A small multi-label image tagger, trained from scratch.
Training: muon at rate 0.0055, batches of 64.
Data: trained on single printed letters, digits and signs in grey, bent and noisy, 395000 training examples, 0.5 epochs.
Rows from block 5 of a small multi-label image tagger, named by matrix and row number. Rows with one number belong to one channel. Each number is 50 + 10 x the weight over its row's rms, rounded and kept within 0 to 99. All counts start at 0. After the name is the row's rms in percent of the matrix's.
After each channel's rows are labels from the 100 images, of 14976, where the channel reaches its highest value: "responds to" is what is common among them; "patch colour" is the nearest of a few named colours to the mean colour under the peak. Only what is clearly more common there than usual is listed. The data: single printed letters, digits and signs in grey, bent and noisy. In brackets: how many of the 100, against the usual share in percent.
# r30: branch 2 reduce pointwise conv (model.blocks.5.r3.0.weight, 80x320x1x1), inputs 0-63
# b30: branch 2 3x3 conv (model.blocks.5.b3.0.weight, 120x80x3x3, transposed, each kernel summed), outputs 0-59

r30.23 105:39 67 60 40 81 49 50 48 64 56 32 54 68 51 39 53 53 52 46 41 52 84 30 37 52 47 65 45 44 60 44 51 33 40 59 48 47 55 28 49 44 51 80 41 65 56 61 44 43 48 43 46 45 58 49 56 74 54 46 33 50 44 45 35
b30.23 108:60 50 51 34 37 58 55 45 60 49 56 34 54 54 44 44 60 31 52 44 43 49 58 47 38 36 33 67 47 73 53 45 32 43 54 46 47 46 50 43 55 59 39 65 36 48 50 63 34 61 56 51 58 44 57 49 58 66 34 45
responds to: sans-serif (86 vs 56.8)
patch colour: grey (66 vs 12.2)

r30.28 103:51 39 54 59 61 44 57 48 50 41 59 48 76 46 35 46 45 43 54 59 50 56 52 50 51 37 60 60 49 44 48 59 46 46 47 58 48 49 50 65 44 47 56 48 51 67 52 42 58 43 70 60 55 69 87 56 51 40 45 31 64 49 44 62
b30.28 107:19 56 47 44 65 64 56 38 47 37 60 56 48 58 45 38 48 53 47 62 35 37 61 60 47 49 39 46 49 53 43 49 48 49 44 47 38 35 63 46 56 60 61 45 35 55 48 57 46 48 52 62 62 65 65 33 42 57 45 47
responds to: serif (53 vs 25.8)
patch colour: grey (72 vs 12.2)

r30.32 097:62 63 42 56 63 45 53 69 35 50 35 23 56 40 53 53 44 61 62 44 55 41 43 55 48 30 44 46 68 46 67 49 66 33 44 65 64 52 44 53 41 52 43 36 52 53 54 56 45 59 44 61 40 61 25 49 54 48 57 73 52 42 54 39
b30.32 110:42 49 45 37 55 53 52 52 54 58 39 51 52 41 44 46 40 43 51 48 34 62 56 55 49 46 44 68 45 62 39 40 45 32 41 50 48 45 38 42 33 46 63 52 45 58 48 39 45 58 40 46 43 31 36 58 46 39 36 41
responds to: sans-serif (90 vs 56.8)
patch colour: grey (92 vs 12.2)

r30.24 102:56 38 42 61 69 55 24 50 17 56 40 41 54 38 31 26 49 43 59 36 60 45 49 52 57 26 61 54 35 37 41 61 53 34 64 64 42 46 53 46 49 37 53 51 41 53 67 48 42 47 48 41 59 43 46 48 47 59 56 67 36 45 47 41
b30.24 080:62 38 48 55 43 66 46 61 43 46 54 70 50 45 66 55 63 48 46 60 66 41 44 60 44 49 34 49 57 46 54 72 38 60 43 61 45 58 60 56 53 49 52 47 58 56 52 52 57 40 64 46 52 42 48 43 45 41 52 73
responds to: bold (85 vs 46.7)
patch colour: grey (63 vs 12.2)

r30.18 100:51 71 52 45 51 57 35 48 35 54 49 44 48 62 73 61 42 52 68 48 38 48 46 51 57 55 41 42 42 42 60 44 44 58 41 44 51 38 61 33 53 52 70 49 56 46 65 46 37 41 39 47 58 37 53 46 44 47 60 46 48 58 37 55
b30.18 093:50 56 51 44 56 53 40 36 53 31 46 51 40 53 35 39 39 41 37 60 44 47 53 51 40 52 50 49 53 42 44 54 61 55 60 41 10 48 52 49 54 57 51 57 56 39 65 33 48 58 60 49 25 45 35 44 63 42 56 39
responds to: dark on light (80 vs 39.8)
patch colour: white (81 vs 35.4)

r30.0 099:57 66 49 41 50 38 40 50 68 52 51 31 51 41 58 49 55 62 51 42 35 42 50 38 47 56 49 39 45 52 45 49 24 54 66 53 58 47 46 49 41 54 41 56 53 36 60 44 65 59 57 47 47 37 30 43 42 40 57 44 44 44 41 51
b30.0 098:55 39 60 51 54 47 48 52 50 53 44 46 35 62 36 54 63 55 48 39 48 53 66 37 53 42 58 55 46 56 51 77 59 47 45 47 35 46 32 50 57 42 47 35 40 54 51 37 42 65 37 50 35 51 49 28 58 61 44 38
responds to: bold (87 vs 46.7)
patch colour: grey (61 vs 12.2)

r30.35 093:55 62 45 48 51 44 45 39 36 63 35 49 46 53 63 47 61 63 56 31 32 67 34 41 53 54 57 47 50 45 43 43 31 55 74 33 45 42 50 55 51 30 47 50 64 45 46 48 29 40 38 31 55 59 49 41 63 43 56 46 44 51 41 50
b30.35 091:51 57 53 59 51 55 42 53 59 52 45 53 48 54 53 55 48 54 56 47 41 42 68 42 32 51 49 49 69 50 58 33 32 73 52 61 34 33 50 40 82 35 68 48 60 47 44 51 43 39 47 62 60 24 46 46 46 54 48 50
responds to: bold (78 vs 46.7); dark on light (67 vs 39.8)
patch colour: grey (32 vs 12.2)

r30.27 097:42 46 60 50 58 51 45 70 57 53 42 50 64 30 49 51 39 63 41 44 57 36 44 56 42 51 42 56 50 60 45 39 85 50 58 61 59 50 38 54 47 62 54 62 30 43 49 68 45 51 61 51 34 48 40 59 36 47 45 69 63 39 47 44
b30.27 108:35 47 50 55 67 21 43 44 38 47 44 45 53 52 50 50 48 42 35 43 40 46 53 45 62 42 49 45 50 56 29 40 57 69 40 56 51 33 49 60 43 51 38 33 54 47 53 50 44 32 33 47 48 50 51 44 43 26 47 46
responds to: serif (70 vs 25.8)
patch colour: grey (74 vs 12.2)

r30.20 101:42 64 62 54 48 43 39 37 50 44 56 46 58 42 48 37 49 43 62 66 46 57 54 54 56 42 57 49 47 42 63 35 39 54 67 45 53 42 59 50 38 60 51 59 22 42 45 52 51 41 51 56 47 52 51 46 46 44 55 46 48 60 58 44
b30.20 110:35 50 54 49 48 47 39 44 45 30 52 49 42 59 42 52 50 50 32 44 40 42 42 58 42 54 48 27 48 50 37 60 44 52 46 46 27 57 41 67 31 57 52 41 35 45 45 45 33 58 50 52 48 44 40 45 42 43 43 53
responds to: the character % (26 vs 1.5)
patch colour: grey (74 vs 12.2)

r30.64 097:48 58 56 53 59 47 41 48 46 49 48 33 52 36 43 40 52 50 56 37 41 41 40 36 54 35 60 71 46 49 27 48 51 55 57 41 52 47 50 58 57 49 50 53 38 37 38 54 54 51 38 42 34 51 28 61 36 47 74 54 42 43 49 33
b30.64 085:44 39 61 56 46 34 25 46 43 47 65 51 38 35 48 66 54 41 48 58 43 50 39 41 39 44 49 62 42 55 47 70 41 52 60 47 53 67 49 43 30 57 51 47 42 75 45 42 68 57 43 52 51 47 32 58 55 46 57 50
responds to: bold (72 vs 46.7)
patch colour: grey (42 vs 12.2)

r30.78 102:30 67 49 67 34 54 41 56 51 52 39 40 48 28 54 59 38 56 46 38 24 55 42 43 57 23 53 49 47 52 37 66 52 47 44 62 53 60 45 58 55 56 35 34 59 47 64 42 37 40 42 47 45 46 58 39 45 49 58 76 56 58 37 57
b30.78 119:23 53 45 56 37 57 53 55 40 47 53 73 50 65 41 39 46 54 48 37 36 32 51 27 64 42 42 60 47 39 48 41 58 40 53 51 33 35 40 55 63 42 61 39 62 38 41 59 40 53 60 56 59 51 38 37 61 57 40 48
responds to: serif (60 vs 25.8)
patch colour: grey (94 vs 12.2)

r30.9 100:48 57 40 49 45 63 52 52 68 58 41 48 44 51 69 37 45 71 34 44 40 40 63 45 62 56 63 42 42 42 42 43 44 80 47 48 52 49 61 53 46 54 50 50 37 50 52 55 52 33 39 46 41 47 35 47 58 50 68 47 44 42 43 41
b30.9 095:45 42 60 44 45 55 54 56 66 43 48 48 52 39 31 46 62 46 64 45 34 52 61 57 51 61 49 55 59 54 44 59 41 54 58 50 22 52 46 45 65 37 70 45 49 42 31 37 45 45 48 47 37 36 41 58 52 48 47 49
responds to: bold (92 vs 46.7); capital (60 vs 35.6)
patch colour: grey (35 vs 12.2)

r30.26 108:28 35 40 47 35 43 35 42 58 48 39 77 41 41 41 50 36 40 44 65 59 39 51 63 55 35 43 33 53 41 41 49 46 36 37 39 54 46 43 46 56 46 56 63 47 37 54 45 52 48 57 41 55 62 25 51 48 55 38 67 45 45 69 54
b30.26 114:54 40 65 50 43 44 38 46 40 32 43 56 22 41 42 58 46 42 41 45 51 59 49 56 43 48 53 57 35 66 36 69 53 44 50 45 19 53 71 53 55 53 39 63 41 40 49 52 45 46 58 44 59 49 39 40 48 27 42 37
responds to: serif (62 vs 25.8)
patch colour: grey (76 vs 12.2)

r30.43 091:39 38 44 41 48 70 55 50 20 61 37 38 62 61 54 41 46 43 44 49 46 42 42 47 40 38 60 66 53 50 47 51 49 56 42 42 37 49 47 44 56 54 46 53 40 53 57 38 46 31 51 49 58 43 44 58 51 37 60 50 56 68 51 51
b30.43 071:42 64 29 50 37 57 33 64 51 36 53 45 42 50 53 43 41 46 55 57 49 32 50 41 41 44 40 40 53 43 47 57 74 60 44 40 24 52 65 54 55 54 43 53 44 56 57 39 60 40 37 50 48 53 47 63 51 44 51 51
responds to: bold (84 vs 46.7)
patch colour: grey (54 vs 12.2)

r30.41 103:78 57 51 55 34 43 48 44 58 35 32 42 32 45 52 47 47 39 52 55 29 43 49 55 71 32 45 54 43 38 43 44 64 52 34 49 49 49 43 41 38 38 51 57 35 51 51 43 38 37 65 46 49 54 45 50 76 46 40 36 43 47 61 38
b30.41 108:46 42 59 32 54 43 47 53 57 52 61 20 27 27 47 44 42 54 39 50 43 33 40 34 49 65 33 49 47 56 42 60 43 33 54 59 58 46 49 42 54 68 49 54 45 43 42 58 46 41 44 47 46 51 53 63 38 29 46 58
responds to: bold (82 vs 46.7)
patch colour: grey (42 vs 12.2)

r30.50 106:40 62 48 44 56 50 54 53 39 53 62 46 51 31 49 49 50 52 51 44 46 53 40 59 53 49 54 47 44 54 47 53 50 65 57 51 45 42 60 32 56 43 60 43 35 43 47 65 36 49 64 42 52 33 45 56 54 44 46 61 25 46 54 43
b30.50 100:49 55 34 42 40 52 47 67 59 53 32 42 44 62 41 65 40 60 50 44 61 47 33 34 58 54 48 61 43 39 44 35 38 48 35 46 42 51 54 53 54 35 63 66 57 33 50 44 58 38 56 50 42 41 44 51 52 41 56 55
responds to: serif (71 vs 25.8); capital (65 vs 35.6)
patch colour: grey (89 vs 12.2)